{
  "encoder_arch": "swin",
  "model": "spectrogram autoencoder",
  "dataset": "notes from a synthesiser with random patches",
  "train_examples": 78125,
  "n_mels": 64,
  "hop_length": 160,
  "input": "log_mel",
  "win_length": 512,
  "bottleneck": "plain",
  "downsampling_factor": 8,
  "encoder_norm": "layernorm",
  "encoder_norm_position": "pre",
  "encoder_activation": "gelu",
  "encoder_mlp_ratio": 4,
  "encoder_head_dim": 16,
  "encoder_fused_qkv": false,
  "encoder_bias": "none",
  "encoder_qk_norm": false,
  "encoder_layer_scale_init": 0.01,
  "encoder_parallel_block": false,
  "encoder_inner_norm": false,
  "encoder_drop_path": 0.05,
  "encoder_patch_size": [4, 4],
  "encoder_conv_stem": false,
  "encoder_depths": [4, 4],
  "encoder_widths": [48, 96],
  "loss": "mse",
  "latent_channels": 8,
  "decoder_norm": "groupnorm",
  "decoder_activation": "silu",
  "decoder_weight_standardization": false,
  "decoder_widths": [48, 96, 144, 192],
  "decoder_blocks_per_level": 3,
  "decoder_block": "plain",
  "decoder_attention": false,
  "decoder_upsampling": "nearest_conv",
  "init": "small_normal",
  "residual_init": "none",
  "optimizer": "adamw",
  "lr": 0.0026,
  "beta1": 0.9,
  "beta2": 0.95,
  "eps": 1e-08,
  "cautious_weight_decay": true,
  "steps": 9700,
  "batch_size": 128,
  "epochs": 15.9,
  "lr_schedule": "step",
  "warmup_steps": 480,
  "weight_decay": 0.2
}
Rows from block 1 of the decoder of a small spectrogram autoencoder, named by matrix and row number. Each number is 128 + 24 x the weight over its row's rms, rounded and kept within 0 to 255. All counts start at 0. Numbers have three digits each.
After each channel's rows are labels from the 100 clips, of 14976, where the channel reaches its highest value: "responds to" is what is common among them; "peak in band" is the frequency band that holds the peak. Only what is clearly more common there than usual is listed. The data: notes from a synthesiser with random patches.
# conv: 3x3 conv (decoder.mid.1.conv.weight, 192x192x3x3, each kernel summed), inputs 96-191

conv.81:066131101098100122148114123148129084170116123116173134159160197122144151115130142182085094142103114109116139100146075142125112140119145103109119144136146134137145092163137103112112111132107114118108124142138109118150133110095149134134116131114120126119135157147153161097164118152131115162
responds to: ring modulation
peak in band: 250 to 500 Hz

conv.4:161158164143186119161108113154176132112117165131125156124141129162142156119159139175130124134166174148151116123122133124130142130171175109122144148162111078118112139122133118138145099149167105137154122133129134130134110090135134093124115118160116118152164075123116149104119118116143117115
responds to: glide
peak in band: 500 to 1000 Hz

conv.138:154133117148093148169153169144115107100158117073153134161148113115130097144185134152129121134148126162137119123144117137112174125095136125113167134117138104135130133120124119162117133090130130075195112161123169084140116115153149125168108104085105109164125138137102128131148127131102152136
responds to: drive; pad
peak in band: 0 to 250 Hz; 250 to 500 Hz

conv.150:131138136187144076075125145139117095153134143124155086125145206161125092095145115123118111116080155096138123145140114146118117144153141144119116130117169096124098102107126103127120116120114146126113075123145116107139087084093157120129092050125147097132141126135163075113120177145145097094
responds to: pad; pitch class: C
peak in band: 500 to 1000 Hz; 1000 to 2000 Hz

conv.65:092113151141093124109175128125138125147145153123112150163156146157155137125112103081077134137141084128084102103108060097157131117068156145130095134091125128140135099104088128147124097131116143119118136131103104133106076118123123112120103135122110143147155117118141107086104151114116127123
responds to: glide; drive
peak in band: 0 to 250 Hz

conv.51:152159165154129085117132133119172169144140119120119121129152115123134136123123110147108111144129071112120120088101176119150152107078094092142153151079129109097156082108122117137129104143090115136140114131106140112110109158130113133118134092132117150143128113117131122096107131070127132117
responds to: saw; pitch class: D
peak in band: 500 to 1000 Hz

conv.171:121094117085096121101117142139109085128146108135106120116118119139151139121122087111105109089124131090102049078142147151130148100162088152113107138098128106156151113149165164170125132130122119116157121120138144131158133104145154117110142125111136099122115088157122092128145159143148123116
responds to: vibrato; glide
peak in band: 2000 to 4000 Hz

conv.13:139166164146139167159143134173175147141143133141175142176163209161120123143165127156123115152095188127126115135150119157131194122133133162133160133109139120147098133135114088168122108135108117116145133133119126119103116150095144144134106109133129124153164134127140152090142153134136098168
responds to: glide
peak in band: 500 to 1000 Hz

conv.27:151108090138098147132123146161141152120132078125172109117133165127101097131163114156116122133124150097113128140112169104142197125131106081126136123085150156133132067146137130102122159118120112075150139108105101094113078125099141151122100103088162143145145125153163102059079114133114119128
responds to: pitch class: F; square
peak in band: 2000 to 4000 Hz

conv.168:121145126119116121130124158148113134182131116136126091149114177139110154063104120147075103120143169112132069087122120127115155164149106136119143130108139083137118109123114176132119099128104133113121124125106132145121165121122157139135131146115122179130114108122193095106117107125127120113
responds to: gate
peak in band: 250 to 500 Hz

conv.185:136121110106109120101130123092105083061127104124126111147126100120136105133119123121098122130122127145113105137120103145124110100083136144110148124095134125079152160094119120130090101125118119125147068123152190113141117102134169126116100115120105032118097129102082137169183164138123133137
responds to: pitch class: B; pitch class: C; triangle
peak in band: 250 to 500 Hz

conv.118:133150142125147111117147144171140105146147140129127127127117104153150142121125113134133107131106093115136130081144053114129140138093141122089139147129144137110163122039124082128119142128110124124124086125116133108116123098149144116118130110136115106148159145151104116103109114134142107111
responds to: echo; drive
peak in band: 250 to 500 Hz

conv.20:155141169183167156166141195155135132137141117145172122144126106136116156125164166121150114138121118139150137170127155132124185118132149150144134140167169115154155142143148125152143126106123125124144160121130137127143142118122162151130129136143154133174160159164164108147111177172123129109
responds to: echo; noise; pad
peak in band: 4000 to 8000 Hz

conv.44:140122147123069165136143134149080124140114093134106155115125132081118101106145104171154123098131116118138093147097148123123193085153131116172162122136125107144092142142183144132113139101127146103141171121105132103133172125124101133124131163098156169162144108072166150165110127130104111127
responds to: echo; noise
peak in band: 250 to 500 Hz

conv.153:073139106171131142108125143070139140130143142127081111138133154150143141120122153140130097112125138098147119115134108127092134126136160172096083129147131141111132114099118123147130119094031147121141173113094094129108119123143077106128139116118143171141145094150112074164078146091136099127
responds to: glide; pitch class: A
peak in band: 250 to 500 Hz

conv.132:108089129131124126096126157144167102123139141122086123125129127073122113147104107067173137122135132158119122109120107081117165105114110131085114179141103171089116108075128132160107101134138127137141119126119143117113155076145122113115121132125115148150140061085149121150123135103147145123
responds to: echo; noise; pad
peak in band: 2000 to 4000 Hz

conv.105:111147130109141142119136108159131131195131133116088140129157161132080181143147096130179126127128157107143110122140194092123180159160098117123103119140131101119119080136132143124124142123107100118124135135111100120107100102074081117144122110121134155118141109093142121101114087134134130136
responds to: inharmonic FM
peak in band: 0 to 250 Hz

conv.67:119108149111095153163147127136148097137126118113131118183149186110118092125143118159130097152094155142137134091142105165099128103125122137144163130093140151128120128144120091144055129129058075093141094147148157120125146130111153165136104124101093104121119140120144170102176146137118098179
responds to: pitch class: D#; triangle
peak in band: 500 to 1000 Hz

conv.143:070127132098149077128147080120152138117149129124120147110154145141139132136125130129121126141154156155108097102132120115121107131071114092101108113100131123142097112158078151130120090126087119131147129145130119126120109145152156132136112128132125114108106114101125145118137093134139138121
responds to: glide
peak in band: 500 to 1000 Hz

conv.48:110163121131118150135142111091141164199140130117112123160117179133160116111133099137122131132158177107108104112159080093119121119126106153113110148093077131108092133106132105139110106124096113112149151134083094114097126129140082110136151138111110140163124083102094141141107117072124119155
responds to: square
peak in band: 0 to 250 Hz; 250 to 500 Hz

conv.38:142125122168093137122139164126152155175145074113113106142105139141176103074180090136075154090144158125107075115152110100121157134120106155128105142060132120148107117112120143133100124103114126096143130115069110097153156135118139102118083177097146138165106122131144087143083150140111125098
responds to: bass register; square; pitch class: F#
peak in band: 0 to 250 Hz

conv.101:168150130152133148168157140105097157151141110112135135139133093147197115134170131113104128097159135122130135186143112095145126117122158140137119180089102115108133132084106129145136112120141083110162148128068100112142135132161109118136078152121138109216135128136104092173120122129113144101
responds to: pitch class: F; inharmonic FM
peak in band: 500 to 1000 Hz

conv.31:142135137143126120132127132139117139142116146044125121132132138150151141121183113133124133086130138107114134133134124125115135142113147126123114155148109129111120113123114119166128116098132126084138128170106094099125133114137128115179132132043119121172150120104120136153124122115106127121
responds to: drive; bass register
peak in band: 250 to 500 Hz

conv.96:127091130184150126136135173141127109130128140124161079160122135170106143104169115145145110129099093109135134098138100104160120140147197161140094125144163100145162096138116107128095109134141124116124090122091135132151132122149145125115117091129123101143159146134144078156148168164150122087
responds to: square; pitch class: C#
peak in band: 2000 to 4000 Hz

conv.119:120107145128131119108116120133139130113104146070138095115110119128121119124190132150127142109120127128123129128117101126108160131124147120135125164153120132136138131132121110173132126089136117074175157169120119095124116113119132106179130115054138105182159147136125153123127125138097122109
responds to: drive; bass register; noise
peak in band: 250 to 500 Hz

conv.156:140166096149115153173140167159118156140145134070139154140170130125136118164190144123137127109132158133135118145139143113114173131132127105121130146130119131136131121137136115176129115088133122083188170172107125088109101158148118105183120124079120137175148125144118140112130117119111149134
responds to: drive; bass register
peak in band: 250 to 500 Hz

conv.43:104136104074137085106125081122071138148134113128152146128135069143180139119132113122126138122136109124125133109142140116172140125097103097121118122147118139097114110103148127117066137122154084103156083131074141109131145123140113110107033145128064082130075157109128151154173080110097135132
responds to: pitch class: A
peak in band: 500 to 1000 Hz

conv.102:133130105144090113123131130122124130156129107131100140139153113127147135110173130077162131146135079160143146068159147077130146141126104123137104142168112125124138062163103129101099140123120084113147142108111091113136108137149091136109106123129091118186148130131146124104118092154126150133
responds to: pitch class: D; triangle
peak in band: 2000 to 4000 Hz

conv.50:122123124126104149133139142137123113140155067204124119144127144113127117144123130151136104148137148140133135131140137140138124141136136138122135109106141152141137145143157139097137145162133145156111129073145144157146141133133144149072142137164133143113120137133156115143136141136162143148
responds to: echo; noise; pad
peak in band: 4000 to 8000 Hz

conv.54:125103138115130145191144140169100145156099123100125180119160123106151113131148113108065110123129102113126135078087097132149172142094145065091145095113134122141104119158126124092104128108134116102126137130105139107118157143140090112140146109103120131143137149133134144075135052118113108133
responds to: drive
peak in band: 0 to 250 Hz

conv.184:127110117160081142146119152117080126154119100131086134103080048079166102091114091098063127080117101122113117111102090104122130112119120126146124153095102145158129147113151146145119132096115136111147162107105130125132166134177122119113135170108140135175151147160146085153094120139101123108
responds to: pitch class: C; pitch class: B
peak in band: 250 to 500 Hz

conv.84:093111086087155080066148098067108054124136115129147132128140109142144133120132133117124136121162133128110131101134125126140149142137101127147079113155144131087115080128131130127094128131131120122126107121116138137140161061132126111120057143125108084132122145117129121148117102100134129113
responds to: hard sync
peak in band: 2000 to 4000 Hz

conv.25:157078136142116142099088119102129115102149153130105188129142152112149150129109065103053105114092069096060128126104120135134143124083114097059108136119156113131138136117093106132137095129116169138148151135125130131131113130140143118129136164129122146130161135109144100122146119166156127143
responds to: glide
peak in band: 250 to 500 Hz

conv.135:142166124142066115126117133165128148123152129111126111151128099107144107170112109153124095174062078137124176120134124167160133122048131108072141151111127115152135125131138145166130101140138147138120097115093148127100107140109113136122158132141121141159144149182141149147129124106153167160
responds to: glide; echo; vibrato; square
peak in band: 500 to 1000 Hz

conv.11:129149142190162152156133167137155153142138135174089133148138183121153156090141132130105102147119148125131129111125114146126181099142156146134121168143135097131100114108093121156125112139104145139142171114124116130116137121150128141086132118162128169149161095107137114107107124129153109127
responds to: echo; pad; noise
peak in band: 0 to 250 Hz

conv.92:166117143130118150120132108112166150127130114119131142136147139136151146112139113104140115134154155096112131125135132120128139121091120154106157114103070163106129146124111153141084100128105112106171141125103093110065095154153064117129139126117075125140151127134156136141135101025137140115
responds to: drive; narrow pulse
peak in band: 0 to 250 Hz

conv.61:152150115125119118162102126130120137172131100123186130125140130159170100094153101150101102117123152089137113116131090146140144119113125104144146138065112148139112102135140098116099122133125078097175117120101139102162155147118141115114036159119105071141089183168146141128152126151098124131
responds to: pitch class: A
peak in band: 0 to 250 Hz

conv.145:157146139141116120175146130171105086143141103117194120147132146152153074140170137158092116133126157161134112109154116149119170150129116118126160129092147116144114124121125102127089124115118102079160107112116154095136123098105178134117067145113112065145097144135133136083154129152087117132
responds to: pitch class: A#; pitch class: D#
peak in band: 250 to 500 Hz